config.yaml
beta1: 0.95
max_precond_dim: 1024
adamw_lr_other_params: 0.0018
epochs: 10.1
Rows from block 2 of the image encoder of a small contrastive image-text model, named by matrix and row number. Rows with one number belong to one channel. Each number is 500 + 25 x the weight over its row's rms, rounded and kept within 0 to 999. All counts start at 0. Numbers have three digits each.
After each channel's rows are labels from the 100 images, of 14976, where the channel reaches its highest value: "lies over" is the class under the peak. Only what is clearly more common there than usual is listed. The data: drawn branching plants. In brackets: how many of the 100.
# conv1: bottleneck pointwise conv (encoder.blocks.2.conv1.weight, 64x128x1x1), inputs 0-127
# conv2: growth 3x3 conv (encoder.blocks.2.conv2.weight, 16x64x3x3, transposed), outputs 0-15, a 3x3 kernel for each

conv1.40:502515497501485503508508497468497466468509471454503522510517494496456485544507498494492476515517496524489468495514491456527542536490495490466552528515494456495479503509468502483538539504492470462511533515515539524522496508528499489469502509504449503469454479536528494514462558529512497484516480512524500457481537494511483481481518481560483454491521516539575485482513463486509475486514
conv2.40:491502495503527544491516511506468473506483546493512558481500508513474511441514495472469498509524476514544467472509459479554497480532520526510514519519495490479467524515480491512530481504496486479526474486502492525483530521497484496419491496515486460508523493507478533523484485499468455518508545512511505488510478468490493517517518525497472478484483511494485478480472476504510557506550458511477500521507495418453473473513534547521510
lies over: wood (35)

conv1.11:457453465491501501528459486499503468571502481494516512494494502546501481496478474495453529513536462505479511474491483485486541527495519523537493515508472516523516474477469530510426493465501513478457492503458446490466506529504473475483479496492492521502475514490495495515500511532520551506487496520493494444509519457539503523486515503511527480480539507493525460518560489505475491495521
conv2.11:493493470528506488532483506553482517508470506475509483456497506548460480480482524510488517481484529495519506465443497532527500540484501512479493500499474513510513527469511520521502531508495565481476526470477478455519496476471494507511563554503497510492506505496521509468504490500522542535502467498525529494462450473472481523552482465502494556497523529502484503486494527516516531512495505514503494511510509500489494465571550512509446
lies over: foliage (25)

conv1.7:495511539516485514505498497560455453507471497509501518496501542502497470510497505521522518484530517498497522487531519498484497449472508500467438532500474499490572502469482495505466502437488483483495500503522460491516491499494503511497475509516479468522506468462529504472477526490513485505498490494521504524453509458533479477506488523508490523562530468499486552508564458479494509459467
conv2.7:514503491555494527532522539503513469515472512506484549524471525502470488489506587481457477495500486505479498483471492489457508489504462531499513497495507490452508503530549490483475455528507521517455520517488518472474493477486526502524529476476488529535478493538483480518483536504499469498519460444499491472492479531442503535497468489513513491494477481483534536482516481515467502456516535482490529511468482512521480468523523516486456
lies over: foliage (84)

conv1.30:511507488483488479483496496540502518516485525485488497517499478514494512481502504498506507467483522541510479475515514486466542471491511498524464494505509490511485516505449518491530499533495524515476500535507495513492507526508485500491484457512509473476490534521498552471498473462522494548483478429539475535509518554511472504476535463475457460521473522515434484471483482482512476488593
conv2.30:521515487484508469485467548472546555475518505496471488555495475487520480491516498515544508464545516510474528519544496507491511448491498466495492485496537528477494579531479504472512498508503469478525492527492536503487502471496492517539446512476544481499491526544504469467474514523505493450512524528481486480509528518507517502539510465462509515528469471471480483493519541505492483474522540462533485475505495520516495515511480491475476
lies over: wood (39)

conv1.58:487471472515480514516520500480501464478481508541469497502485488480535517503503530459541499524508517513519491487486504562491471524507468504489479538508491514483526482535504474503527479526487522500495492513504466483473508515526502505445508478537509518502496495516547515515520498489496502504492517428465522536532519456528539480520436549507496484494491521483544503507529540516564553526539
conv2.58:484514482460490483506472493520432479492480504488505511478499506453521503457498530492485543491494531486528518513509521497498479475482508479489519498503475486533501501488522504513481515501475476522522557481482486504509502493500500535493475458477503571545469539546500493493500446458495507500529524536485507470514541562518572539523490514490492490516546503489510484491477499520515520511528530517573508487543518468526506534496509506471500
lies over: foliage (99)

conv1.55:490504490505462504505492456491535536522493521510556527481458485473531496490490541515521531472489475495468469487528538511524478520507521542488445495480474429512519505521526523514545464480512465518504468522484502514482516486544467512465451490462484510508509496488479509489511484504528537509476490480508493503497445500542485454531522483468489538507526462498501501536509446508500509507508
conv2.55:530461547556470559499461510491528533482525460471519514461508531522510455492526525501574534471488482526499508506498513490494479486489497484525488543489472542501474462475570491465470509485499456532518468518502505514494510492519556475427494521494488483526500483502497484499534523495502516521477451486490533512521493501492507488491510523479515499469475539510527455487519474484519503504489498491520515511502508516511503493481488499536466
lies over: wood (44)

conv1.53:444533511481460499494498492473513499464460506522546513485499471500490496465461545483514504499507500464471475475500540559506481481496514517470487522521498516513499524499520483489544499523517472558475475491539509456489500534494464479488481493520511511504499484505495511522489482519482475499461558453498500533522507532503545480459498551551515519568504495509509498518495509454521477495510
conv2.53:492496544494464574498451521509499484479501492483497535494535504500494451486524521493519542483519485484503486520475502513468479498505499457485567467486488520513472491537564504461464494482521439541494522465494543485496497506500520520476513514500461500515482514496504508515513492489477475502498511518465486478475502539477518494478492487478510492526526525472470434494519515467500509494510533449554503482524490474494448523465524524524495
lies over: wood (59)

conv1.23:481518546512475520518497493534538515513467484456489477468569535478447487491508483521496458476513509487494506456482476475516516516479493492503486541511474459514490500539457503512460485465518527511486499504512546508503566489545460530491464504495504544513496567478487523481490522470485487502491504501515510509483485470487541470465526474497526484495501491511536483498493498534480548498485
conv2.23:496510504523486492496490484496493500508449496492448541485536516493530506444575520494494515473474504500523493502473523475500504505520509517480475532521505503492528586497470513476508497491469496549474547516479505498486486514490462525518426595530557496444491515466496469457505507478494508509509483524507507484492511514495502497535519482525535510509506485512488497463513518488504511505485489502499486499471488490467530486490461530519491
lies over: foliage (78)

conv1.49:518514489504469490516510487476543524487528524465551516470507514490487513495503519491528521520463522514499498508503464526479486536476479474497495506471514486454492482553526453448513503474509483518498476511476515509537507555553518522529486489502494487494498511510513480519459502526525478497441508539471505468497565497482483501512523519554455525554542512514486469487475526506536487493475
conv2.49:531513512498509513502507518470478510489473510539518517506541449508467462459441502493507503509525505518507524463526523481553490468519495502499563501507464480479466445521521531511461492498502484507510503482494450490513469483501479543490512483475491487529502476514529532457558496487498471478517552501464460461501482514521502503479539515556463509505521522480466513497493481499492487506505546493494480519469539453449493483506514510495488
lies over: foliage (41)

conv1.42:502497475484491453490475509497475523519478511523523512492512524513542525482553538479509522506457475547535503499494511481474474528550529462495506500494527507497497513507552483477513520522510511454467499496507519480454519453489497504474471456496516456503498507497526495462486506473495485525442494471524460479489502478511462450513510561457499504509463500511492503506471472476527537511450
conv2.42:523495523475542490506550455443512535449521497502497479535500464488516518497492508527484497514499495518497470499471516490483484514481460535499540521505483483543469434494524527516461528512476477521489507502476497491497522477504539553478495523480487540492506502518523497522540532530479456494510449414476449495516507491504528510481510500491485521515510487487490517468489508517514473498520456513518459535505517474450517471493493482512482
lies over: wood (55); foliage (45)

conv1.32:504435499518489532487504474472515485469544507515516487503487529484501507523461532501501532509472511509543476539526500513547515499498499500511499485486503496494473532518504522521510522486499504510560455456470507501500476475514502532496473464475531487502491468458528475466519485447489524532505541474486512494492485545518487514475490564489494530464479502507515496503491457487595484507496
conv2.32:488499521483466500499479516489506526503516474492511500495473483499469486506478506489466532511486478491531523553494477494502510536498491491447472474544501474526514485493561492506497503508483482511507536482443535490515479493501486533519506464503504531538480488533508470504479522471509494526502492510481465452474559545466505543504535539523523456506527492484502479510516491484485480458501491508572505515501508549575511483443488486529524
lies over: foliage (100)

conv1.36:521498496485506498509499452522505494514504525480493492562524496532473514498530510479499444479491491514513500500478481496480514463549509502508505530522498474460500459493519505494500521474509477478499491520481527530480522488507506522492518521491474478547447500513510463500519487498499520517524461508511416527504512483482464512518470502521519469437525512477446480485488482408501514474460
conv2.36:555495493515504463489526483487471514506467507476511505548504519526509513494465465504519507489493457509513468505517549514481488493486495548522460501526535483505513486509509510494442458453543540483534489505552465496476506537489508524480489455502477483501519486513493466508526582486460440505521513451470490487486489495487504491530487513521492522499502508454508478485519477473536492527481485497470504515506496484481535491524462542493545
lies over: wood (97)

conv1.52:487525468493550485501507523475499501495492507532513528454562504459516485490460475520477499500509559513516512484494484486488533537494478509492463469483477462491491564509449529473482496526492504496495492503503491506468549463525483509509486489515495500489532493480479500441524511522517445478499492487516443487465531541466527528471518533504545500480528488450474530508497510514502501521485
conv2.52:493536503502508482489492485514520493473499485500507501463510516528527486472507502504482523503499517496500515499491510488459499472502514522506496509516546489498480512444511484509518479511494484521453531527485492470500461491478438521588467530513543523549508503504504506487523512499508503504516497504475511494492479452507497492501496499463622489517542474488491456489546497530509479519483457506491449493445491529505495528460490513489519
lies over: foliage (96)

conv1.62:511492520511492500504474443466500516513501524546486518534442500488509490445531498513560544455511473513507496536464510485527460532540531513503518493474488472522509520514497480504493442488491514521492523472500523498512528505474473487499463499486466471490499520502514481540506488446506506505523479465446497495492500467516471485482503500511534516458537502526560478515516479509534495517547
conv2.62:540454445503519481492487488493511512499515470502516480472449487504543494504474533496520478509484501511480465526493529495498526492502522500469538493469487516516499528480548486504472523522492441474522511497489496501565493480490483497468505482492477571491489530490469524477455485491519555517497486484502502503484509480514505576483527511492490509501512521430511480454480492493564523500515505499575510479502479509523492483469505507514491
lies over: wood (42)

conv1.57:507547504485495527485502508491498539512507478509516505516461482479532482475506508450540495469485492497534433506504493519486497497536506492511517509507480500476505478520532552472503514526493478475485513469495543468526557530554544479516480500502474483505501529504480477496475501484464541475508502496511490470455507500525483463534484495535512477464469486504466476482513413464492459490524
conv2.57:522525502473528530435518488468455536505530485484532482491473524488529548495509505538522472495482477509508490512501516500507505524494508524498473527515487495490498442469494519539489490468521530436503490541455486533513513498494506469538522479493473478485509452497510503485531544551467505526529510452507502520492501518504447458491486457507456518479501525496523514466491509499523518508465510503528496455542493513546506476490474529525523
lies over: wood (73)

conv1.10:500485488487445508523518515497523535478532542507531514456506519476525479498488517528560470470497532522522500506520490493529518474497476515466474492539503498528495473492460527461517510522506468500530475457518506535490491497509521515493502497494518475490528470497478466498511492464514497472488499487546451510525490473492442468522514506541501530528494548507507506551448501466510432517475
conv2.10:526484472450515532505483504461520493498514500490500494525559494508522528475525460480531593483481538526491481524494511486461463521506505489511510520494482514510465498541529493500503514481505499521493542506504512477528491490542493510494492495544486526534497526501466540518535500545438508495486541520437516492478545510517513518483520476567516472493514464478530478509526515504465463481475525478534494491487493518495486478475484497501506
lies over: wood (46)

conv1.31:487543479491420498521497497511525492507446494469526503496508508473475515500458491526494538496500492501464481484499495485514494512497448503514517473486520558517476517501476493514454501466505507521516525492494492506506501514499486567473499480540518532499487427504474502510485497494507519540509531522506477513484468497508522529502507498486533511428513519489554458542495500464544485531536
conv2.31:510483481544517519516473535471499476478475498492476496500469478504495540499500529467511554464508554515525487519447511519502518492516514496538488516482512507543471503504536492492477498508482500563483491443512531469544507477505495515499513534503477550505480490494504455493495432515561503477460499532471479479478467535554516500479509505468507495552488509470496487499510487538524490515448497512492476507533495465484523527482519501520492
lies over: foliage (56)

conv1.45:447568520480480508499507481497499505503488493493499506516535520500540502508549495507500491465471464472513500479494517477524512492514513465505551478477543503510492453521513520494504514491490497488519504542512512485464469506443496503524531504476463519487504505505472500491512433481494491501509498481465467510486512507483469524474441496501519507491455517490465452532471548535513475581513
conv2.45:566485501501546508500501449528551461524491474524497481495481463523467498494516537493514468489532529477511520506462485505519503479456489525509502522515515489501448541520471464448483502524543501520524470493494520491498526547494526496478471500517518485534552460481486495485503469480462525477490521505475492520504483475502471490521481509481501493509521524498497460515518451521523436543469476497498485507469503452477480523505496546499470
lies over: wood (72)

conv1.22:462496496476564504510484522475480500482519519505511494499481465462474500488534521511508497491472502541497490495504485495478548507476477521554484473482516485479467490489480517511479486494496546543527499516511492541433578527487491508472484498491502492486491546540506533493499534490486504458503503455501532518530520504512503443485494517519516515535463492498491540457474524508462529467465
conv2.22:522507493487482478497495528501501490504475474523484501532497517504500523489557529516496550507459476481499512552507530516450476490484500472481499499500521478496521546535475492474528482508497486503535508539504483442467475497500488463557493475559487531495489504521505491495507510493464486487484488531454496475506484476530509476481506533517488538450512512472520459476534552475509572537487484456517488499512537539504528505493459516471495
lies over: wood (72)

conv1.59:494500501500536465519520494478531484513488523507507558496488502477507515499504460520504494503487510469491519497521533518529518496508491543508498505480485493562494514564509505522474508504500485503483540552510474500469504498522538515510494505492495480510480464465495492486446489476523481514494503515491534466454492452510560484504462475506584549530526496506556471511494492504559507501528
conv2.59:534493464529489498487472503535470465504473518487510523467487482530520458513494508451481464458510522466518477485457453512512488496496525482521496468475507552531477506522504483512455488524504508489482546507503521463518499459508497493532481514532499547493512530484522522454490488469532536486487516506498525522493482494511493478494473499474522532479459526468476514501541499542525497455540469537485485534485529477482542473504538462459473
lies over: foliage (98)

conv1.56:495517511458520505495488530480519540476496505514455479448458443473471491480479529450501491505486499493509511520486483446492509517502502561500494523460515518541513541487512540484536522459529476479490561477509475494478511533496488520485479445532528495506490487462497514521512532451517491515525488484519526501502490537512500518490493527504507510503459485477489492479485436478466509471519
conv2.56:497525520495543489482496535506480506487515484506506497455490483480515532520485494512480503433490431501557526510528512494485473495505452478507496481517530481479470455477529491531511502494520503532476484505483482496508467479529489490549500497508526484478524497505467468492491486536490453473511503515492476512487504513546505461497545510481564552515497555531497470503516494555546510530501494454516518507462515503523510538472500473527533
lies over: foliage (67)

conv1.47:488514534492504503463458505494486575522510471501542516442444522517505480486477517506490534476519540479456496503467522466516506512476515511498490496497475468504514501457506488524491508503503550524502527471540507489502487519528497461498457503486482490500477495476535500521498486545533475466508465516475482470481494523497518516519518488505525488442521474483433500498519478490494494441546
conv2.47:484494560494496495490523461524489546508536508495545455496497492503529487543501479507528527482477477518541494490504513483470480545515501485531485488520489488446530500499505476522505528481471495487498485546493501508452448491519470509565490542509457490514493455487496472516491467529488505512533509495532519489460490462487468504534514514502550499461541485507489507476551466501519490517444489486501514450493482481530461516494518496527522
lies over: foliage (56)

conv1.43:494526446493466528502496502485496482489470506491540507515526491527485512468441531516502534508490531481514492475499541497518501502464473532512504464507477557512507495519489498483505482493514482480482500507504471498527493516482503492489508444480517491483489490495466509532498501486514528486503531470503552508491527445532474508500540532521543543590448516497541511490505485456497464548514
conv2.43:495481477466486540542471524525508473482506470497462534510524492479473512462538557481483552478472538469490486543466499516496483513501495495469565510511476511487455477512531490486510485487522457512497525457487529467541495482493514529485479506491512536532487521505491487539495521542488511485494513530469497505452488496513499497471493515471472494497519512511476479499448516493489486502543500496539478509421514520464488473514534507544507
lies over: wood (62)

conv1.34:498483500470507498516491480533460509502480514541471528537483484495499543464508495531518512489526480505515491484514506483481493492551455495528512475497513486522490482480500482475518501460490494509463488471482518497473452489539554546444503518510493473491521484449435484515527503496476515503505491499507494480532461494443449488489527484430525497496493459494517515498492513520512479548550
conv2.34:502472502531520514480480525536488519517487519510505485533471526534514478482507479469480541511501520458498545501469501479493499511525473538519508494440516564477483488466534500442532490526508487504515492534533481460530485499495532471441505527490533502483512516485505540492514511463497524490503517510471496479468491495491560522522510468501522496485505514505520485518515438545506406481491480511514486521497477517503515525496516476500458
lies over: foliage (55); wood (25)

conv1.54:463502528495511474503545499493490469524500513475516498499544505504491508500550534517503537505475462525483529492499471475530488580521532531483495479534483473526487482483499521503499505494502504465487524545456525500494463485476493473498503501496485552494476501525497475489490454488466500494465494473517447518449500497516507527443459523508537511506540523498506455504474543496492463545494
conv2.54:524493509490497485545515463505570469482487526507512461467485473525522507476515514541501520529500496508503497510524509511499481491513503490493511503457475501572496557527488463475463537523521463510477504485551496483537487487485530498457524483523506477517532475465510529450502494494510537507506522515476532519477497506491514474563479488476522482521560486494505477451500496473498499483496480506472527489467505530518516538530480532450479
lies over: wood (55)

conv1.12:499511550486478518496503445505487479496513514489450502521529512560502485540492463483502483517481447446496525493510498481526478515480498479481517532524512460492498468502503494476464529472458466461499498545532481464506460479541467497473507495466508486485510503485511471514470512519510518529529486510484583498496514476531549537496468506491525518538487473493498476525497531510482511500533
conv2.12:478514497460503480491524491494497526506488520493497475509488513510453502533475536512494503479488478513520481493512464528419477518484508473502520478500484482511541526585453473471501501533509522508475509544459473489452465534493501508505442479470524496536480488506498493488485444470497465495516495500447512530480517540500497479530500519468459514464535547519486496511485529461519512523549526501516514504493507462477520505488498503489499
lies over: foliage (98)

conv1.26:562500515469537499516498495499548507458494516478495447511542485497520495525515459492530451473480475490553499514495504465515512487505528489468523506499530501462510477457505512469497495532498487463448496494545468490485523487497519500473526471512477535541492537495489535502502547468481539481511503547510468505511537524506492490499494489548502528483462524503482483484459470502496550476518
conv2.26:592498503538441499494468514501502455496495497532480509494516501519521518467493518499552467482487477497486488492544470491476477509512488490446471547486535513472505428504523498482488485527557453520501486544492471517454455493525494501530538476509524492470525456511509504510537507481509488491492508456464511525503505501489482471500479495482493498515500532467499489498496507491527538477507482533508486467462512487499535469503485498473527
lies over: wood (71)

conv1.5:534555465516491506537463516497493513466495522497501519495468506476478514490529497519471506461477512474511495514538505545464486511521495525497500531478552480489535506477515470506490479516525450513502477486490500493542507540475500474505487484505453457535513491480459492540492482507511473485501503511484485496491532496539490501487506537541517454441489463532472437497540486451528520469476
conv2.5:505540488503537513493542477505481480514510489496518491532508519503516521513481500453507501486515494483517468471482475503499493523512497556503470533530504484466479449500551519523428454487530491518496527517486521460510503491497525548525515520459497522494535507525521509500496559501498453460493552459515482494486506484492518509482522496518532468487447514486497500499548464510491524506503521475525470464510491487496467458484504569524529
lies over: wood (70)

conv1.13:494510524477500532495485491509451505507461481507518489496477517513500502483470471555521481531516516503486503522530488475527512555492499503506495502507512499522479526467478506487488480497485515532502508477496454523505468506486473502511488526548503471503491496478493470476531512476513501489458510489490582523550560466483451491484542469488470520509543465494549510447532473524513454530471
conv2.13:498536496505510523534460509531467458593445477522454512545479442485505465483485541497494520465508502488498515517488497497496502477479491456494521497483495528499519502514525520514478508543486477518475477494460503498516462493528485471471503500487492478496452490509494524491456476513488521494515523529466478503495528503539529473488511487479478459485478519497514487503511457541507486460463512491489510488515498534456521492485561447500516
lies over: wood (61)

conv1.17:497518546499529541507546464461465471497472555490463480502523519495546504479520485487516469468536482479535521499491501501502467517515528488490480485531511493502500449501492511476494556511491484472447446503495545487514503455470515504491491537467476512495497476489487507513491459512507518507478499493523464489511508487483486525507485509521503481535513481499502451486505447459470565528458
conv2.17:517519512479482505482526494488505485493445481490513522515493500540479499499456526515508466496493462520493487498467537454445485543516482497492486499539471506501505494474490481485504539491507514509481512474524465472507485527478479531457472493521495524482471510524507471482558513458496490523506517456509495498509494488493491450484480459482483522510548512476500518487542508488535427513466466511526455512508515493447575492546476501491475
lies over: wood (96)

conv1.24:497488525500480496505478495519474433524453556467457476486537454511454498521486499513501495500544484496483500522506536507490495498480477533483511503516521472473495488499506520497481488487474510476473497515502517540503484488484535505503516509504508504505506460520466476499529458517480535501483473543521476467503515505533502508469513551438507442522452519499500503490511526497467467542424
conv2.24:498497495509525462502518501480513497527466495512503543504529440535485525498488495553462485516484476505515467500484477473507465477495490538468509492484510461483489477508487437521490530527532505513474490457511520440473514482477504509488501501438548479501504507501489520478504486511524520495492503511455483494472503497492508497507464466492493500511487458525520504474490523497491535535541501530480484563437479526411526522512486515493489
lies over: ground (72)

conv1.33:458514500494487503513484507521482514484476498549520497507518505483482489502512503505493523512500520554505513503521471527497479493461490475453496541484458504466486521453485509487498517506476449523509495511463514493498514519473527521518474553501447545529505513504509541502455540521478506511456528507473511506476526545534519491522499499552527493508532558474492503529547493535544518452470
conv2.33:498514511487495522457496486513483525486502524502489529481540515503475519476533560514494531533475520512529445486490492448475476506501523513509473549533520491470472495455518466500520501469474443538474538473487491462516495542526503492506528542485461505533502506500510466522500509502468449496493516517530497509543513528467516494483502518511526497501484472481458516469483457504495556488476481491506500487499493469541537500503489574493522
lies over: foliage (84)

conv1.14:536509508485465487522501474498482507539503484562510530491507478526517482499508495504506572457484463484499480456503536488491499520517554508528493500508441464496485473506538458466502479481477513544451480503478524495516492477527473514502467508502487492441527493453454536497486485504504535518496511455504523514538465476495522494493524522476490534515525499489507497486499477532513548532511
conv2.14:517507498510484531527491515502501496473517428510528468478512487498492454497510535500475476515504525514458493510462512449476488522520486492496504482481462553512468504475546494501500496512442462535537482487482481487475533552498515497498504502454474521518478513476512536507525523508477481449510491486469530526490468506499527514491508495457478511523502490510505430510472443499562433480510478506539488490500507505467491489499519493518482
lies over: wood (68)

conv1.0:456506494503490500514462471461510486492512498492474517494489487504494488473422473538515512491504477497520495516491495490542482500463479532463515514475491527493466494496500474558476457480533490547502491465540517494475464500465482482456479464490511506523503517458535532528506450512505550495524486482474480491496496523560512507481528485450505534459520502486527507474481461537481489502511
conv2.0:445481498486475520519477512455521549433520437470494501471497515534545517497513513544529510514473480520521496463468459519508522519497533461494478509470514502514530481520530466436479527468488490488479518471551521500525478496505515498489490519465526438477491489492506479518483455501537529482487482502508489491516484464512480494456478517470484504500484518508516518503507499504490478528504486498540463509530505538493507510467557495491472
lies over: wood (96)

conv1.6:516518497495491532472512524513479531478499481518470539464492484487513510512516516478478534453507480463492496507488456514465465530475514480526547526519487521505498498465507502462497503494485454495498521471495500509509492493524499456534471497500492497502482485493513491481535438519498471498500506525490489476499469513516468480481453486591475521460484495547438450513563509505491512481473
conv2.6:545498493507543525489521495488457530503539476511569468506496480479484519494486487477507451532508494504520502476464493487504457525501489533563506549499484462444477449516493465501492484542497514512510436514527501467489568529475542497491518471468505526506533505533532476481527532499464485493515500487521488498470501538508507504494496505493512473496467514516498484523492455502522530540475520520478499508502487454531485486504500503473518
lies over: wood (76)

conv1.20:505467539501473499495493540494500500505497479468519474489496486479505486506551494519477536525464428502477519486529501483487490521532466508504513489524529537501490495477515524505463462506474503506467435546493518486499491510494535504495524510539520503540495526473569529490491521518522521509508470468487547491510493534537501570495497519500495460453483466486475490466522503513549494493516
conv2.20:466507506474487476521525497462512504488507498505510465507501504508494481527489507529479425497510479514554481488518524476484474524509490493478460503520514485506516475459485498501503517503455462556467534504459511468498491471486521536530503474481558553538498509496509472484484556528488459501497513465468512495486506564479560533514493506495560524495506504491491494548535513539505495473508500525524507503487517517544533522482466492491492
lies over: foliage (96)

conv1.38:526474471517505437516517530493515492511512521491544499485520507460459518514482508502516469488487478483510500518517520479505540527531497475501501484487485445473508519586548522501542456464497510482459481507501496489480503465524539491480507462512532499486514463525470470487504452456468510474524535553518492521501491475519510543505475505510499493535525478523499530507465509521513508485462
conv2.38:493493575495467520490481467467580499510528484523481456508523503502497477467499459503505521471521479474499507493518493503512478495510482465478544502452496494511512480507538492470478513474484556522511480473516495508491503479501476496465441486509533519478516488526464468426492513488507501484516484491499472474531497486534509487487493488428450502523518503502506492524556501492526500488546496528522467539496479537484519499508498484482524
lies over: foliage (58)

conv1.37:509519466504535477491519508531547514537502504449511526491520472470485482504515445515489516520485479514473488492478521528495517509470493478490521536473522502490453496476477548496516548494507484519516519488488535507487496464457498540449511500553494514516503523541497533483548479488523518460505498521509466484501526532469522537499487502505483484513508520538564503514525525575475510480500
conv2.37:515498505519487489498528473479501513468469524504513510523486481478459541463487526486440504505494505526509530443486444463510519449493487497495499553533509526477484532490486439469495518513506481469511514490471462470463495482458441500522488507499524544539488478526510480474484526473497502501511494518526478513501460414492462447519502506475505521476489521497492500512507483530496506503519495531518502495469470458463512502497520526497512
lies over: foliage (61)

conv1.8:542509514506519513500518512492486483508513530490521492459498511507460530536526503490473488479510526488504519481477496502505501486524498526466513545520513437507536496460484485486517517514477511478477480530493515500474502488519534564480485539455485449505472434527474508483499478473522462515484490538509495499513556558491500556499496494521490503459480496495577490517517491485509547504511
conv2.8:507485494484473463495507455503488451507452489496464529531530520482498510459483496486506504507534512495508464501527487472514502467513488418480483504496489533534477523526526452487533498488501524527480547522472452482493469519565452522517503544474536523503508528501484523472533508455509488495500565510525536528492492461517524473509509474499494462477448491471491506533534496499501492507516468525513483477501491497473504492486507525509477
lies over: foliage (95)

conv1.46:550530498468477511466561499512478488540488515465528523519527539511527445510494537501524474484509553483547499499484500487493523504517458502472499489503501474498502475498519542479485509519489465492546493481503487464497515523528494511527494535478475487504495470487504480527492498539455507490525449517475477486501491515445507509533505562520529492501485445501485490498464470483545468478473
conv2.46:504508490493485474468489486485475499517495513466494514490471524513525491546464481482431519565503509537536479541501504489474464502473493489477507501524465497506502466476543529524491502517507511513533519474479503508480463439490425535536457531535476511530502512525507465490520522469452497529510520452497497491472515506521491481516518518529523463484543489459488513492521499517538466493500473530512516477494531506503505513447485509517523
lies over: foliage (91)

conv1.29:481521547518486505476505461454494522488496481462487508488465493484471518504482460504542514476480506505523515465509496516493526508484472510501491489505499466496502475502481507549465476511526484549500519507500507482465519524533483457491533468478496515506487489509594501515505472503515495490508483504436443493514495506511483483488486489443499496470555464472476515530513476426489507469480
conv2.29:463487489509519462509499538521482546476492524469523464517470521494528488488485494531508479498496433549523527486479452499478500514481493537504436495523506465470573491548500524509498494526484453466479508526504524482478507486476516480525495468510505518512536480516494499521547480518523496451490470463511523433519497501485469478481466470521496471481495502526512497491509499458475512509471520509547500517534480491519460502478502510484514
lies over: wood (52); foliage (40)